Weights of a small self-supervised image encoder.
Training: soap at rate 0.0031, 9900 steps, batches of 256.
Data: trained on seven-segment displays showing three digits, 97500 training examples, 26.0 epochs.
Rows from block 8, named by matrix and row number. Rows with one number belong to one attention dimension. Each number is 128 + 24 x the weight over its row's rms, rounded and kept within 0 to 255. All counts start at 0. After the name is the row's rms in percent of the matrix's.
# q: window attention query (model.blocks.8.attn.q.weight, 240x256), inputs 86-171
# k: window attention key (model.blocks.8.attn.k.weight, 240x256), inputs 86-171
q.91 101 [119 127 182 127 151 126  90 113 104 124 144 143 130 170 153 139 161 153 115 109 131 122 153 135 115 148 104 116 116  85 102  74 141 131 157 108 115 155 118 157 150 124 166 153 177 134  96 112 127 114 119 122 171 107 122 113 111 129 114 147 144 117 145 164 136  97 127 126 142 106  83 131  95 123 146 114  92 123 143 116 116 123 137 135 126 139]
q.92 094 [147 110 153 142 146 113 130 108 167 107 110 130  91 140 129 120 101 177  96 125  68 114 106 136  86 137 118 140 112 158 152 139  97 126 131 133 119 130 125 116 109 143 162 137 149 134 107 114 155 105 114  78 157 167 112  86 166 186 115 133  99 140 104 142 137 127 132 174 112 141 163 125 119  92 143 136 136 171 124 107 120 110 181 102 138 114]
q.93 098 [192 162 147 106 158 132 102 147 119 100 163 121 118 124 138 100 123 121 147 168 122 131 125 107 137 104 156 131  78 132  86 168 148 173 113 131 112 188 148 138 132 132 128 138 168 115 126  84 164 173 141 116 215 136 125  96 121 134 144 110 131 165 143 101 139 168 129  96 138 127 106 131 111  75  84 146 108 107 110  97 126 119 111 141  87 125]
q.94 101 [ 86 117 143 126 149 127 124 138 119 111 160 116 148 126 138 127 106 109 131 119 111 136 143 130 113 133 137 109 159 131  82 148 140 194 128 145 138 122 138 132 155 152  58 127 133  81 115 154 114 142 125 156 163 169 118  96 121 130  93 120  97 128 112 145 141 136 133 107 136 101 115  80 115 110 145  88 130 139  82 114 125 100 115 176 172 149]
q.95 096 [108 114 144 137 135  97  87  85  98 101 143 129 140 146  99 152 144 110 137 127  85 140 128  99 112 112 130 137 139  93 101 144 151 127 106  98  91 142 118 107 175 116  89 155 159 153 131 130 155 158 154  71 107 112 106 162 114 136 131 108 102 175 147 140 111 100  92 149 113 140 117  88 166 160 123  86 170 128 115 102 142 107 138 103 163 125]
q.96 100 [103 113 141 130 143 154 112 116 141 105 164 121 127 134  84 136 130 151 128 101 127 101 150 127 137 130 133 108  96 127  84 100 115 136 112  93 151 109 104  94 129 113  94 159 134 117 156  94 144 107  65 165 147 144 100 106 139 105 127 105 130 116 110 100 128 109 165 114  67 129  93 162 109  91 124 135 120 137  87 167  82 136 124 127 158 127]
q.97 103 [126 141 154 148 121 147 108 116 160 119 151 101 142 161 120 124 132 164 112 148 170 116 128 109  89 110 154 134 117 130 131 138 119 154 131 140 131 111 104 159 102 116 102  85 130 139 100 100 120 141 137 144 169 147 136 138 127 127 145  87 144 139 112  96 125 129 120 138 116 145  70 139 136  91  78 105 172 132 122 108 116 120 128 120 137 125]
q.98 101 [127 155  99 137 121 177 132 156 111 132 185 150 140 149 128 121 146 129 135 133 160 126 147  95 142  98 135 176 121 134 162 166 135 128 129 138 117 159  97 143 127 113 153 137 140 134 151 156 135 159  78 107 128 104 131 122 145 107 114  98 112 118 108 109 132  99  90 155 142 152 123 139 103 135 159 115 113 115 154 101 110 115 145 153 188 136]
q.99 098 [148 127 149 192 168 144  99 131 146 132 152 172  96 113 158 139 139 169  95 161 100 108 141 157 157 113 120 113 135 133 136 130 148 114  92 159 133 136 110 129 150  88 130 113  99 156 146 118 141 106  99 131 119 169 139 138 120  81 109 151 102 103 143 119 130 149 108 153 133 134 121 136 148 111 164 126  94 162 126 125  92 135 129 154 116 134]
q.100 098 [124 153 126 162 136 157 125 157 112 104 133 132 128 115 137 105 198  97 169 139 129 141 155 148 118 139 135 151 147 128 145 135 118 141 101 183 112 137 126 133 117 138 104 100  94  71 135 134  97 195 141 108 155 104 141 123 115 132 142  90 125 107 100  93 129 157 184  91 137 130 127  99 136 105 125 106 110 104 140 139 119 135 142  77 157 168]
q.101 105 [ 86 169 170 122  94 127 136 130 160 100 102 149 111 168 148 138 115 122 128 156 166 126  73 129 119  79 113  76 170 138 114 151 134 159 127  91 188  81 120  92 123 141 158 125 171 125  82  93 105 138 102 137 116 151  99 103  69 119 138  89  91  88 153 151 135 116 126 153 127 118 124  95 124  78 100 134 149 129 102 102 141  90  94 125 127 130]
q.102 093 [174 137 146 140 111 131 148 108 106 114  99 104 121 137 136 115 144 121 118 124 162 142 126  89 144 109 116 113 107 133 131 100 176  84  91 158 134 165 156 125 147 111 138 112 128 132 132 100 132 161 112 127 111 123 140 116  70 137  92 177 114 145 136 126 123 128 132 134 141 112 118 156 145 138 110  96 111 127 130 162  99 131 110 133 142 115]
q.103 101 [126 119 144 154 127 144 136 135 149 139 149 136  71 133 118 175 135 117  97 106 110 129 129 140  98 111 147 111 132 139 138 133 121 115 134 147 126 114 128 141 157 121 118 103 157 104 123 116 150 119 133 106 142 147 116 127  48 159 124 160 142 139 112 142 125 155 133 169  96 126 141 146 134 122 143 168 120 137 139 132 152 140 107  94 115  86]
q.104 108 [138 148 110 118 120 140 118 123 155 178 107 106 172 115 104 128 136 156 134 128 124 135  98  99 118 142 124 142  89 156  75 189 122 179 122 141 129 144 119 118 156 141 110 116  99 108 114 110 127 131 159 124 163 110 188 105 118 115 101 101 131 100 150 171 130  83 137 130 140 107 161 107 122 128 165 165 145 160 131 141 114  93  86 103  90 103]
q.105 099 [119 116  92 152 128 141  69 102 146 116 142 159 119 109  78 131 139 116  79 129 104 127 137 152 108 109 126 135 150 127 153  99 110  92 121 153 140 123 148  99 153 130 150 162 127 153 125 136 132 165 111 145  60 147 123 114 176 109 155 100 165 166 124 138 151 167 136 104 125 175 146 108 168 114 137  89  81 179 129 148 164 129 129 148 152 118]
q.106 086 [105 104 128 191 137 125  95 144 107 101 148 125 151 138 151 137 120 110  98 144 118 115 118 115 133 124 106 117 104 133 117 172 155 143 120 141 108 157 132 146 118 129  86  84 140 137 105 150 154 104 131 147 150 121 144  77 131 138 109 106 137 124 121 124 108 131 145  86 126 101 116 150 137  95 153 114 111 153 120 175 111 160 152 111 143 150]
q.107 102 [166 133 138 147 143 157 156 168 138 148 152 118 126 167  99 160  94 132 128 113 155 151 134 128  78  85 128 122 101  99 111 172 169 173 100  81 118 205 146 118 143 106 167  95 122 114  85 132 139 130 123 135  83 137 113 153  64 149 127 146 147 139  90 143 123 160  85 171 137 144 145 147 138 139 139 117  96 160 134 115 117 127 152 181 116 139]
q.108 102 [104 134  91 115 112 148 167 133 129 110 144 150 107 107 143  95 148 139 159  96 142 179 149 145 144 163 149 117 127 108 144 139 133  74 131 145 126 127  85 118 138 176 152 106 130 143 147 110 106 122 117 120 156 100 153 177 117 142 160 156 153 102 148 120  91 124 115 156 162 197 114 125 114 108 126 117 125 121  84  83 134 155 119 154 146 116]
q.109 102 [145 136 150 130 122 128 171 150 121 141 148 125 137 158 124 109 120 147 156 145 122 127 183  87  99  97 143  99 115 149 140 111 106 179 108  96 128 116  94 110 136 131 133  72  85 151 143 112 152 123  98 126  96 105  99 128 130 122 121 120 154 120 101  96  87 132 135 139 110 158 136 117 115 182 166 111 131 132 109  83 127 150 131 130 130 135]
k.91 098 [ 89 109 123 134 135 138 149 108 124 111 105 103 152 146 135 139  90 124  76 148 152 128 155 110 134 122 125 127 151 123 117 160 142 117 119 128 131 110 108 109  75 148 140 132 110 153 174 169 167 148 105  98 115 138 140 167 144 130 175 111 109 146 150 120 128 106 136 126 155 168 117  96 124 131 139 154  92 101 175 153 102 112 125 114  91 118]
k.92 093 [105 138 152 118 110 121 139 133 143 137 137  87 102 142 108  99 125 139 136 148 128 135 103 123 124 119 149  91 125 129  95 114  57 156 154  62  82  97  76 138 107 126  87 106 142 110 123 122 114 118 170 100 140 138 101 153 158 152 114 104 159 153 114 104 118 128 114  88 146 116 124 117 134 121 107 124 133 166 139 137 118 127 133  96 181 151]
k.93 105 [135 143 128 158 138 183 164 128 107 112  96  96 187 159 121 102  83 128  95 145 158 130 120 128 123 130 131 164 138 130 137 131 102  88 132  95 114 130 122 133 137 151 139 116 140 188 140 131 153 104 138 150 162 121 117 141 148 119 114 125 129 141 134  77 118 126 143 131 142 110 157 105 113 149 106 145 105 109 111  94 149  93 100 148 130 150]
k.94 104 [200 142 118 128 135 196  75 123 125 121  94 153 118 126 115 121 107 122 116 126 136 132 121 113 110 150  98 101 152 155 160 120 112 120  96 130 175 135 131 158 123 125 104 143 163 131 149 112 166 101 110 131 140 131 134 141 141 139 151 121 107 121 149 120 168 129 163 103 145 171 145 116 126 177 147 102 158 143  76 123 122 156  98 142 137 163]
k.95 092 [111 137 122  96 153  98 144  99 112 144 154 146 102  98 142  96 116 128 146 121 148 166 125 128 159 144 113 119  95 137 143 120 141  74  80 118 129 115 129 127 153 132 116 133 140 131 136 144 123 133 144 108 175 124 139 143 118 165 140 137  91  98 134 149 136 124 154 110 180 114 147 103 145 122 145 151 116 116 157 111 110 135 120 153 126  89]
k.96 103 [107 145 121  94 126 175 153 146 152 131 107  90 144 117 107 101 149 161 168 105 121 142 163 141 133 110 126 112 126 134  95 149 127 138 137 123  86  95  93 102  91  93 125 169 134 152 150 121  87 120 146 147 105  98 117 126  56 113 131 144 134 120 151 134 127 147  92 175  97 101 137 147 121 171 123 120 142 137 106 142 116 120 137 121 119 131]
k.97 098 [134 128 152 125 146 141 144 116 116 153 151 115  89 111 163 108 159 116 147 100 105  66 137  91 126 115  75 142 139 109  99 104 119 132 139  99 161 114 115 148 116 128  93 123 138 142  61 105 128 169 153 131 117  83 111 118 136 121 141 174 111 124 166 165 119 122 162 137 143 120  76 101 127 113 130 115 108 114 117 122 142 111 113 112  73 129]
k.98 102 [102 151  92 129 143 137  88  75 164 130 143 151 146 124 143 161  91 131 102 108 125 146 109 113  87 173 135 148  95 170 163 139 146 128 168  83 131 136  91 135 159 130 115 115  84  90 132  80 121 117 116 122 128 161 148 154 128 100 118  82 110 136 105 160 147 117 125 132 108  81 125 138 116  98 172 108 144 112 128 139 136 156 144 113 111 138]
k.99 096 [124 112 105 135 106  96  95 126 128 150 113 148 101 140 124 121 136 121 150 109 160 127 102 109 150  97 156 107  63 144 140 140 132 123 120 122 113 129 105 151 125 126 151  96 105 134 170 103 135 144 117 159 127 129 126 154 120  75 134 124 166  92 145 120  86 133  98 178 131 149 133 102 135 123 119 116 167 145 100 131 168 145 137 112 150 156]
k.100 101 [ 80 135 141 140 119 149 124 209 127 130 127 176 162 172 113 109 150 128 117 163 106 147 130 118 148 145 112 152 106  94  93 155 105 111 105 179 168 119  96 157 161 167 120 140 145 111 145 103 155 137 124 109 106 161 119 122  71 159 103 107 152 149 139 129 139 106 152 118 118  90 132 117 141 139 106 134 145 125 125 173 156 108  97 108 117 141]
k.101 103 [109 134 122 143 120 125 147 159 129 107 116 136 142 111 143 131 130 125 114 102 177 141 141 110 150 136 120 106 212 131 102 125 158 142 113 121 105 103 154  76 163 132 129 205  98 136 138 111 113 122 145 123 119 147 171 128 110 140 121 114 127 119 151 133 155 106 119 159 118 137 104  91 121 133 138 117 170 122 121 143 117 127 135 150 130 128]
k.102 093 [153 146 202 114 109 144 135 119 126 157 110 146 111 125 150 119 155 125 140 126 128 138 146 109 137 135 136 126  95  79 117 134 138 113 173 131 200 132 178  75 115 114 158 143 123  76 155  90 135 100 127 167 148 112 145 146  90 141 128 109 142 119 155 146 132 118 151  97 159 120 122  97 159  90 144 118 116 144 104 131 129 143 108 101 162  80]
k.103 102 [135 135 145 105 100 163 134 133  81 116 121 105 133 129 165 163 133 118 152 164 131 147 125 134 129 113 138 141 124 101 121 121 145 129 126  75 133 131 142 134 135 107 136 143 143 146 141 142 105  80 152 163 130 131  80 120 110 152 105 153  91 138 121  95 108 179 122 134 180 166 141 120 143  97  98 157 111 125 131 150 184 106 140 183 138 138]
k.104 112 [128 140 147 146 108 141 108 141 156 163 167 173 161 129 130  99 100  99 127 106 139  79 123 141 119 126 156 108 134 131 117 136 156 167  93 125 165  78 102 132 162 131 105 133 124 135 125 138 101 148 152 181 101  90 158 111 122 119 131  99  95 112 152 166 144  87 132 130 128 183 152 128 149 106 134 159 141 139 112 147 140 148 122 129 109 146]
k.105 105 [128 128  91 124  60 112 131 107 118 131 142 141 115 137 107 161 135 119  92 135 134 165 120 118 124 124 169 130 127 151 169 147 127 137 137  89 159 124 181 109 108 157 134 113 130 146 152 142 115 106  86 110 142 127 101  95 142 158 125 122 156 123  94 147  93 127 150 138 152 163 116 104 116 120 116 109  89 190 102  83 111 159 157 128 184 127]
k.106 094 [159 127 137 113 173 172 112 103 106 140 137 136 112 156 118 116 149 123 150 162 148 114 111 149 125 138 133 162 105  81  99 119 148 125 128 125 160  80 104 139 119 174 115 139 140 144 140 120  64 139 177 144 143 119 154 127 173 147 132 131 120 126 131 149 124 125 135 167 132 129 144 127 154 161 145 133 133 154 130 138 173 155 155 109 141 155]
k.107 097 [135 116 112 133 134 167  87 138 104 157 157 153 126 156 196 136 121 123 138 157 139 159 109 132 106 153 136 112 143 118 107 135 172 112  82 121 134 145 113  90 107 109 142 126 124  98 144 139 125  86 144 139 159 133  97 126 115 150 178 163 125 137 137 147 123  82  75 106 114 118 118 108 166 111 146 144 107 137 114 139 170 177 105 144 126 100]
k.108 103 [134 171 147 196 103 154 136 128 185 168 130 124 160 141 122 140 140 164  98 139 134 153 116 156 128 129 112 145 157 132 120 165 133 100 100 115 132 139  97 156 153 114 141 142 158 126 136 150 160 178 122 149 134 167 163 134 156 116 135 132 146 136 142 126 108 168 137  89 143 179 123 154 155 134 128 150 101  86 127 164  87 161 157 109 102 172]
k.109 103 [139 130 159 147 127  98 126  90 144 124 127 101 114 122 134 137  83 133 125 135 133 139 111  94  98 162 129 131 144 126 105 117 136 116  85 126 130  99 130 176 130  94 136 151 109 117 146 120 128 119 142 120 159 149 129 162 152  75  85 177 105 128 122 133 143  93 136  86 117 106 137 127 113 132 102 120 142 173 155 158 153 140 100 121  69 123]